Weights of a small audio embedding model: norm batchnorm.
Rows from block 3 of a small audio embedding model, named by matrix and row number. Rows with one number belong to one channel. Each number is 128 + 32 x the weight over its row's rms, rounded and kept within 0 to 255. All counts start at 0. After the name is the row's rms in percent of the matrix's.
After each channel's rows are labels from the 100 clips, of 14976, where the channel reaches its highest value: "top examples" is what is common among them. Only what is clearly more common there than usual is listed. The data: notes from a synthesiser with random patches. In brackets: how many of the 100, against the usual share in percent.
# convs0: expand pointwise conv (model.blocks.3.convs.0.weight, 512x128x1), inputs 0-127
# convs1: depthwise width-3 conv, stride 2 (model.blocks.3.convs.1.weight, 512x1x3, trained with AdamW), a 3 kernel
# convs2: project pointwise conv (model.blocks.3.convs.2.weight, 192x512x1, transposed), outputs 0-95

convs0.257 097 [ 89 160 154 184 114 122 160 128  89 143 166 122 130  78 112 167 159  89 145  53 171 102  94 120 130 164 156 103 139 179 103 148 126 122  93 136 143 182 116 104  84 143 126 128 129 130 143  94  91 113  26  70 131 166 132 138  96 137 112 191 141 166  99 114  99 118 115 121  64  86 137 130  57 112 112 115 116 102  45 145 113  86 116 115 207 149 107  91 145 109 129 117 154 139 157 115 157  89 102  70  97 179 141 142 112  73 122 145 117 101 122 134 121 143 156 168 112 123 165  94  80 118  98  73  98 151 164 117]
convs1.257 084 [107  88  96]
convs2.257 106 [149 184 140 113 144 121  83  91  77 135 123 147  58 126 168 140 138 123 145  78 126 104 108 169  95 127 165 158  92 145 159  77 117  78 118 140 143 158 175 154 104 145  78  98 114  85 119  95 140 113 161 110 104 122 128 141 107 130 147 119 157 190 103  58 130 144 133 135  97  83 119 101  64  86 163 106  68  70 220 144 124 108 172 137 144  85 208 116 165 122  78  99 132  78 122 155]
top examples: inharmonic FM (25 vs 9.9)

convs0.58 095 [124 105 119 145 138 135 131  85 150 133 167 136 102 185 165  74 199 168 126 138 103 180 112  73 149 139  94 114  99 117 164 116 143 116 141 126  80 157 112 155 145 135 158  84  99 126 125 155 209  93 129  87 175 104  92  99 170  65  98  70  94  97  77  94 118 133 148 141 151 123 158 110 109 108 147 166 116  54 150 190 158  82 128 129 109  86 121 150 160 132 111 168 140 155 163 103 108 133 144  95 132 111 125 130 166 153 145 138 112 192 145 205 178  68 139 126 111 190 109 128 137 205 118 127 154 113 165 116]
convs1.58 093 [139 171 161]
convs2.58 125 [119 127 131 123 152 107 133 114  78 154 171  93 104 156 110 166 148  96 169 151 236 107 162 131 118 152 135 130  43 117 112 133 122 178 113 157 149 130  77  94 140 147  66 111 165 106 208 111  66  97 115 155 158 116 166 135  88 137  92 164 110 153 130  78  88  25 108 115 149 153 113 148 151  85 113 128 166 118 103 111 179 149 148  95 128  95  94  98 150  81 127 153 201 128 132  88]
top examples: bass register (52 vs 22.3); triangle (27 vs 9.9)

convs0.245 111 [135 133 131 146 104  82 118 158 140  94  33 113 123  84 103 123 142 117 155 120 143 168  87 154 104 142 109 100 170  86 116 102  78 127 133 118 168 192 151  94 157  81 113 153 100 128 106  89 135 104 104 159  74 108 146 171 143 118  61 142 106  99 151 125 145 113 123  95 103 178  82 213  99 191 159 158  35 186 133 176 180 152 139 147 118 130  85  86 122 152  89 153 118 113 120 134 147 146 144 111 158 116 161  90 121 146 136 121 186 170 157  66 157 157 157 107 118 123 115 147 176 101 137 105  99 105 102  99]
convs1.245 090 [134 176 155]
convs2.245 105 [108 138 120 137 171 186 118 119 101 175 144 135 114 120 100 101 175 132 128 139 102 123 134 134 173 176 113 179 159  76 154 151 146 112 202 133  74 115 141 173 118  88 107 110 120  99 146 121 106 107 108 154 145 126 135 200 151 106 162 136 164  94  52 100 139 137 117 105  87 115 193 184 138 120 197 102  42 156 127 141  94 151 114  52 114 115  82 117 120 195 118  96 116  81 168 134]
top examples: bass register (67 vs 22.3); low-pass (42 vs 20.1)

convs0.321 092 [176 112  60 143 148 182 173 138 122 122 105  98 100 159 139 188 146 131 139  93 107 157 161 170 148 159 119 165 111 151  35 161  99 133 121 154 139 132 153  99 128  80  98 157 119  69  91 144 150 122 108 198  20  66 125 151 154 155  80 103 129 106 148 155 130 157  86 104 133 133 135 109 123  79 129 118 100 126 118 140  88 120 131 115 102 107 100 104 155 125 145 155 109 107 160 127 162 150 152 101 188 137 132 112 144 135 126 142  98 150  85 121  97 124  85  95 139  82 192 178 171  96 171 205 134 105  98 103]
convs1.321 082 [154 159 166]
convs2.321 097 [163 123 129 144 196 147  81  94 163 110  44 155 116  77  80 182  73  78 185  94 146  66 120 105 104 178 125 189 164 140 104  90  95 111 144 128 130 148 186 196 110 124  99 143  93 136 113 151 120 109 140  79 129 112 146 114 128 109 113 144 105 112 158 151 127 125 204  90 136 154 115 127 110 137 156 176 156 128 107 175 107 155 141  80 147  34 123 144 150 100 155 144 133 116 136 123]
top examples: bass register (53 vs 22.3); triangle (46 vs 9.9); filter: low-pass (43 vs 20.1)

convs0.380 103 [118 117 147 122 137 179 166  87 102 194 204 116  67 129 110 116 129 116 113  98 161  82 124 116 142 120 153 119 111 134 169 138 127 118 126 132  96  95 119 135  96  63 119 117 168 146 141 140 123 101 126 173  62 119 143 161 119  95  73 140 125 137  48 145 107  89 116 162 167 132  77 128 153  37 151 104 123 126 249 117 147 109 152 133 122 129 153 104 172 153 160 170 157 108 132 118 129 130 158 116  68 162 107 130 106 124 136 197 128 124 152  72 130 104 131 174 112 184 141 166 159 158 170  84 108 111 159 116]
convs1.380 090 [100  86 104]
convs2.380 102 [117 106 128 109 137 101 204 119 132 145 153  97 122 138 125 178  99 119  65 107  94 131  34 173 137 120 147 167  84 135 161 176 144 136 157 210  98 124 198 143 190 190 121 108 120 149 172  78 172 156  92 147 159 147 172 118 149 153 141 148 169  87 161 159  94 160 100 155 145 134 125  70 121  78 170 101 138 143  87 110  99 136 118 126 172 135 165 182 144  98 152 108 135 155 105 110]
top examples: inharmonic FM (26 vs 9.9)

convs0.447 092 [128 144 168  85 127 149 147  85 142 138 114 112 114 111 113 116 174  96  65 116 162  77  63 175 107  39 124 103 120 146 116 153 100 112 129 189 128 113  93 140 167  82 128 187  97 112 121  90  92 100 118 158 103 113 142 146 120 103 139 124 125 199 119 154  90  76 198 151 194 122 120 130 167 159 127 102 128 137 184  97 166 130 124 112  75 139  89  59 155 183 129 108 140 113 129 108 133 136 132 122 183 100 122 157 120 162 114 155 131  76 130 143 105 169 138  69 121  73  66  94 172 146 175 117 131 128 166  92]
convs1.447 088 [152 174 146]
convs2.447 094 [187 156 146 113 129  79 122 128  95  89 159 124 164 120 113  79 122 128 152 145  63  54 140  89  86 157  96 133  81 173 129 112 101 149 136 108  76 158 160 125 135  94 142  96  97 139 133 130 111 190 100 121 112  84 173 134 121  98 135 142 150 100 152  70 116 155 171  55 133 142  84 220  99  75 101 119 104 125 112 131 101 144 101  80  98  80 111 125 124 129  96 109 144 118 182  80]
top examples: inharmonic FM (33 vs 9.9); harmonic FM (32 vs 10)

convs0.113 092 [131 101 166 157 126 136 143 122 109 138 101 151 146 136 164 115 178 178 159  94 129 123 137 109 203  96 170  78  93  89  99 167 171 104 107  87 181  51  66 102  62 136  91 166  73 142 144 105 147 108 109 120 162 121 115 116 137  93 100 130 154 141 158 116 114 217 128 126  86 148 108 196 116  82 119 138 111 112 114 112 122 160 124 128 179 127  79 169 103 182 178 177  98 141 115 114 154 133  75 149 113 148 106 103 198 110  80 121 126 114 131  78 120 104 115  65 136  89 129 121 102 155 170 134 151 164 114 102]
convs1.113 087 [138 163 170]
convs2.113 098 [156 179  60 121  69 116 106 197 187  83  93  82  72 135 109 174 113 128 124 132 179 140 122 114  97  92 157 124 124 172 108 132  55 154 137  91 154  90 144 138 160  86  82  92 160 144 111  77  85 138 149  85  62 114 111 104 125 115 151 124  87 153 133 134 116 114 129 138  80 118 168 130 114 112 150 158 174 128  69 136 107 149  99  94 169 121 113 120  63  91 154 150 139 106  17 139]
top examples: high-pass (46 vs 20.5); resonance (40 vs 15.3)

convs0.199 095 [150 103 163 123 167  81 154 128 155 141 155 121  67 174 138  87 145 117  99 149 114 124  81 195 121 127 132 169 118 102  95 106 226 161 154  58  81 148 116 145 153 126 139 137 140 131 138 138 212  61  67 109 123 108 112 141 130  80 128 109 119 126 100 122 127 143 147 150 128 169 183  85 127 129 112 128 120 102 114  97 127 135 134 136  69 151 132 114 125 168 155 110 158 167 183 113 150  87 135 103 158 142 127  80 137 107 106 114 118 140  86  94 124 157 120 151 190 117 105 164  90 150  66 173 177 114  98  26]
convs1.199 088 [137 168 165]
convs2.199 110 [143  88 124 110 140  74 115 111 157  43 119  98 160 134 122 106 140 144 155 116  79 147 103  35 137 129 140 164 126 120 151 104 112 149 143 131 148 157 121 101 151 166 168  68 142 132 112 159 203 128 167  96 165 135 125 160 164 133 126 118 161 110 134 143  96 113 123 103 101 141  96 119 186 141 124 131 140 106 140  97 134 157 153 139 138 128 142 137 188 114  63  88 136  89 115 150]
top examples: resonance (64 vs 15.3); harmonic FM (28 vs 10)

convs0.487 093 [141 147 131 116 180 100  55 213 207 120 134 107  97  97  96 154 127 159 174 147 118  67 135  80 127 103 130  67 109 110 130 164 175 152 154 117  85 157  86 145 111 145 156 173 114 137 145 117 148 140 144 128  96 130  77  77 136 166 142 100 159  94 191 134 103  80 139 135 198 117 160 107 137  48 139 140 167 145 163 152 156 151 170 158 109 139 106 175 144 104 138 142 109  79 134  75 139 134 122 125 162 153  89 113 134  81 103 107 127 153  88 139 131 143  70 113 138 139  92  92 134 146 139 156  54 165 116  84]
convs1.487 089 [133 159 174]
convs2.487 100 [138 122 117 109 109 118 155 139  93 144  53 173 181  62  82 173  51 133 164 139 131  96 135 104 105 107 170  78 129  98  67 104 135 116 116 179 153 118 117 157 147 127 125 127 152 151 216 153 161 140  82  88 134  94 137 125 187 144 110 101 167 133 145 168  93 150 134 128  89  64 143 138  81 129 146 135 114 128 139 114 146 171 160 148 178 126 171  66 139 156 130  84 149 147  87 135]
top examples: bass register (56 vs 22.3); band-pass (44 vs 19.5)

convs0.338 105 [148 143 150 170  79 123 108 145  89 152 142 155 115 112 168 116 152  91 171 155 122 142 128 123 113 108 121 111 125  70 116 129 100 172 200  59 120  91  65 114  85  87 118 145 172 178  97  83 157 112 137  81 138 159  90 163 108 117  77 125 174 104 122 114 211 158 147 131  79 141 135 138 149 113 134 150 110 126 127 126 142 119 133  35 133 202 124  83 148 216 121 171 165  89 153 107 112 128 124  90 134  99 138 121 143 145 149 129 133  80 176 160  73 132  91 192 176 157 126 114 115 179 141 108 133 157 126 128]
convs1.338 086 [153 174 147]
convs2.338 102 [103 139 132 139 140 162 114  90 190 112 162 127 119  71 129 117 106 131 168  72 175 117 139 133 119  96 134 156 106  77  94 147 127 121 133  54 121 137  89 125 110 145 121 105 145 151 130 167 135 170 176  78 121 105 122 155  90 151  95 160 154  95  75 126 152  86 169 101  96 130 170 103 173 160  56 134 173 180 117  92 145 109 159 135  74 148  92 131 136 145 175 127 115 127 165 169]
top examples: high-pass (61 vs 20.5); narrow pulse (39 vs 9.7)

convs0.278 088 [148 136 130 128 152 125  84 159 117 136 168 115 105 139 140  85 128 100 114  76 136 127 109 167 143 163 198  68 105 115  96 129 100 139 150 173 132 214 159  57  61 126  70 123  94  95 147 138  79 144 129 119 158  78 117 148 107  64  97 197 135 135 117  94 141 172 127  85 108 102  84 142 130 160 107 116 102 144 134  83 108 109 143  79 142 188 133 173  88 107 164  68 144 139  97 107  99  85 167 154 146 132 129  62 163 165 128  95  88 120 108 113 173 150  97 126 179 164 108 176 160  95 110 106 126 158 119 144]
convs1.278 088 [145 176 149]
convs2.278 100 [159  96 120  94 139 132 122 112 111  90 167  99 108 145 108 110 147  85 174  85  83 176 166 140 127 150 182 139 120 170 101 143 122 135 130 168 155 133 131  88 103 158 182 128  81 112  89 150 160 134 172 116 110 124 100 189 132  69 104  92 163 142 151 165 154 104 136 194 171 159 105 141 164 117 116  43 111 109 129 126 149  95 101  86  96 174 161  88 130 123  64 114 123 106 136 153]
top examples: high-pass (44 vs 20.5)

convs0.420 100 [166  96 150 121  98 132 100 160 102 102 176  65 107 105  90  69 168 105 141 133  91 200 122 133 112 125 111 145  97  79  76 179  80 110 177  99 157 136 119 167 147 127 121  93 167  97 135 113 128 159 113 184  69 119 153 164 133 107 159  90 148 112 144 138 143  84 154  58 120 102  98 130 187 181  82 111 134 131 151 144 102 122 133 160 150 139 153 119  84 135 143  87 149 132 103 102 141 106 148  96 212 136  74 123 200 114 139 180 110 106 120 144  67 134 110 142 130  83 131 179 168  93 148  74 107 124 162 159]
convs1.420 086 [157 154 167]
convs2.420 097 [125 194 169 160 173 111  80 156 185 117  96 118  81 143 122 138 135 167 109 123 164 109 121 112 131 118 179 122 184 139 124 136  64  87 121  84 130 119 131 132 136 116 135 173 133  86  90 119  99 169 142  85 104 105 130 122 162 162 192 114 107 118 167 119  74 131 135 142 118  96 130 117 132 161  86 139  50 100  86  56 131 117 112  98 174 135 169 114 165 130 127 119 115 193 154 108]
top examples: inharmonic FM (29 vs 9.9); harmonic FM (28 vs 10)

convs0.61 099 [169 112 156  87 106 159 162 123 127 110 188  88 183 127 121  97  81 110 123 143 143 126 107 124 128 200 154 133 138 141 158  87 156 178 122  96 117 117 148 149 138 166 108 137 129 103  88  98  95 135  83  76 126  78  98 150 132 174  77 185  99 143  68 110 170 107 125  95 153 121 157 169 147 102 139 130 129 200  68 128 114 102 130 139  79 113 107 125 114 134 151 114  91 175 102 121 148 166 159 116  78 114  75  73 181 128 118 179 130 102 129  80 176 104  95  75 183 137 138 123 125 152  62 162 181  75 135  95]
convs1.61 083 [163 152 164]
convs2.61 105 [132 117 182  88  71  89 117 122 114 103  82  88 132  72  72 123 162 146 104 126  38  84 134 114  75 144 156 118 130  66 100 129 141 138  95 141 112  68 133 114 135  97  85 156 127 192 110 126 164 105 113 128 146  85 149 101 167 109  68 136 127 180 187 154 115 106 134 116 133 114 149 137  82 110 158 199 132 132 160 117 188 129 116 136 135 170 110  67  93 115 119 105 135 143 111 125]
top examples: resonance (34 vs 15.3)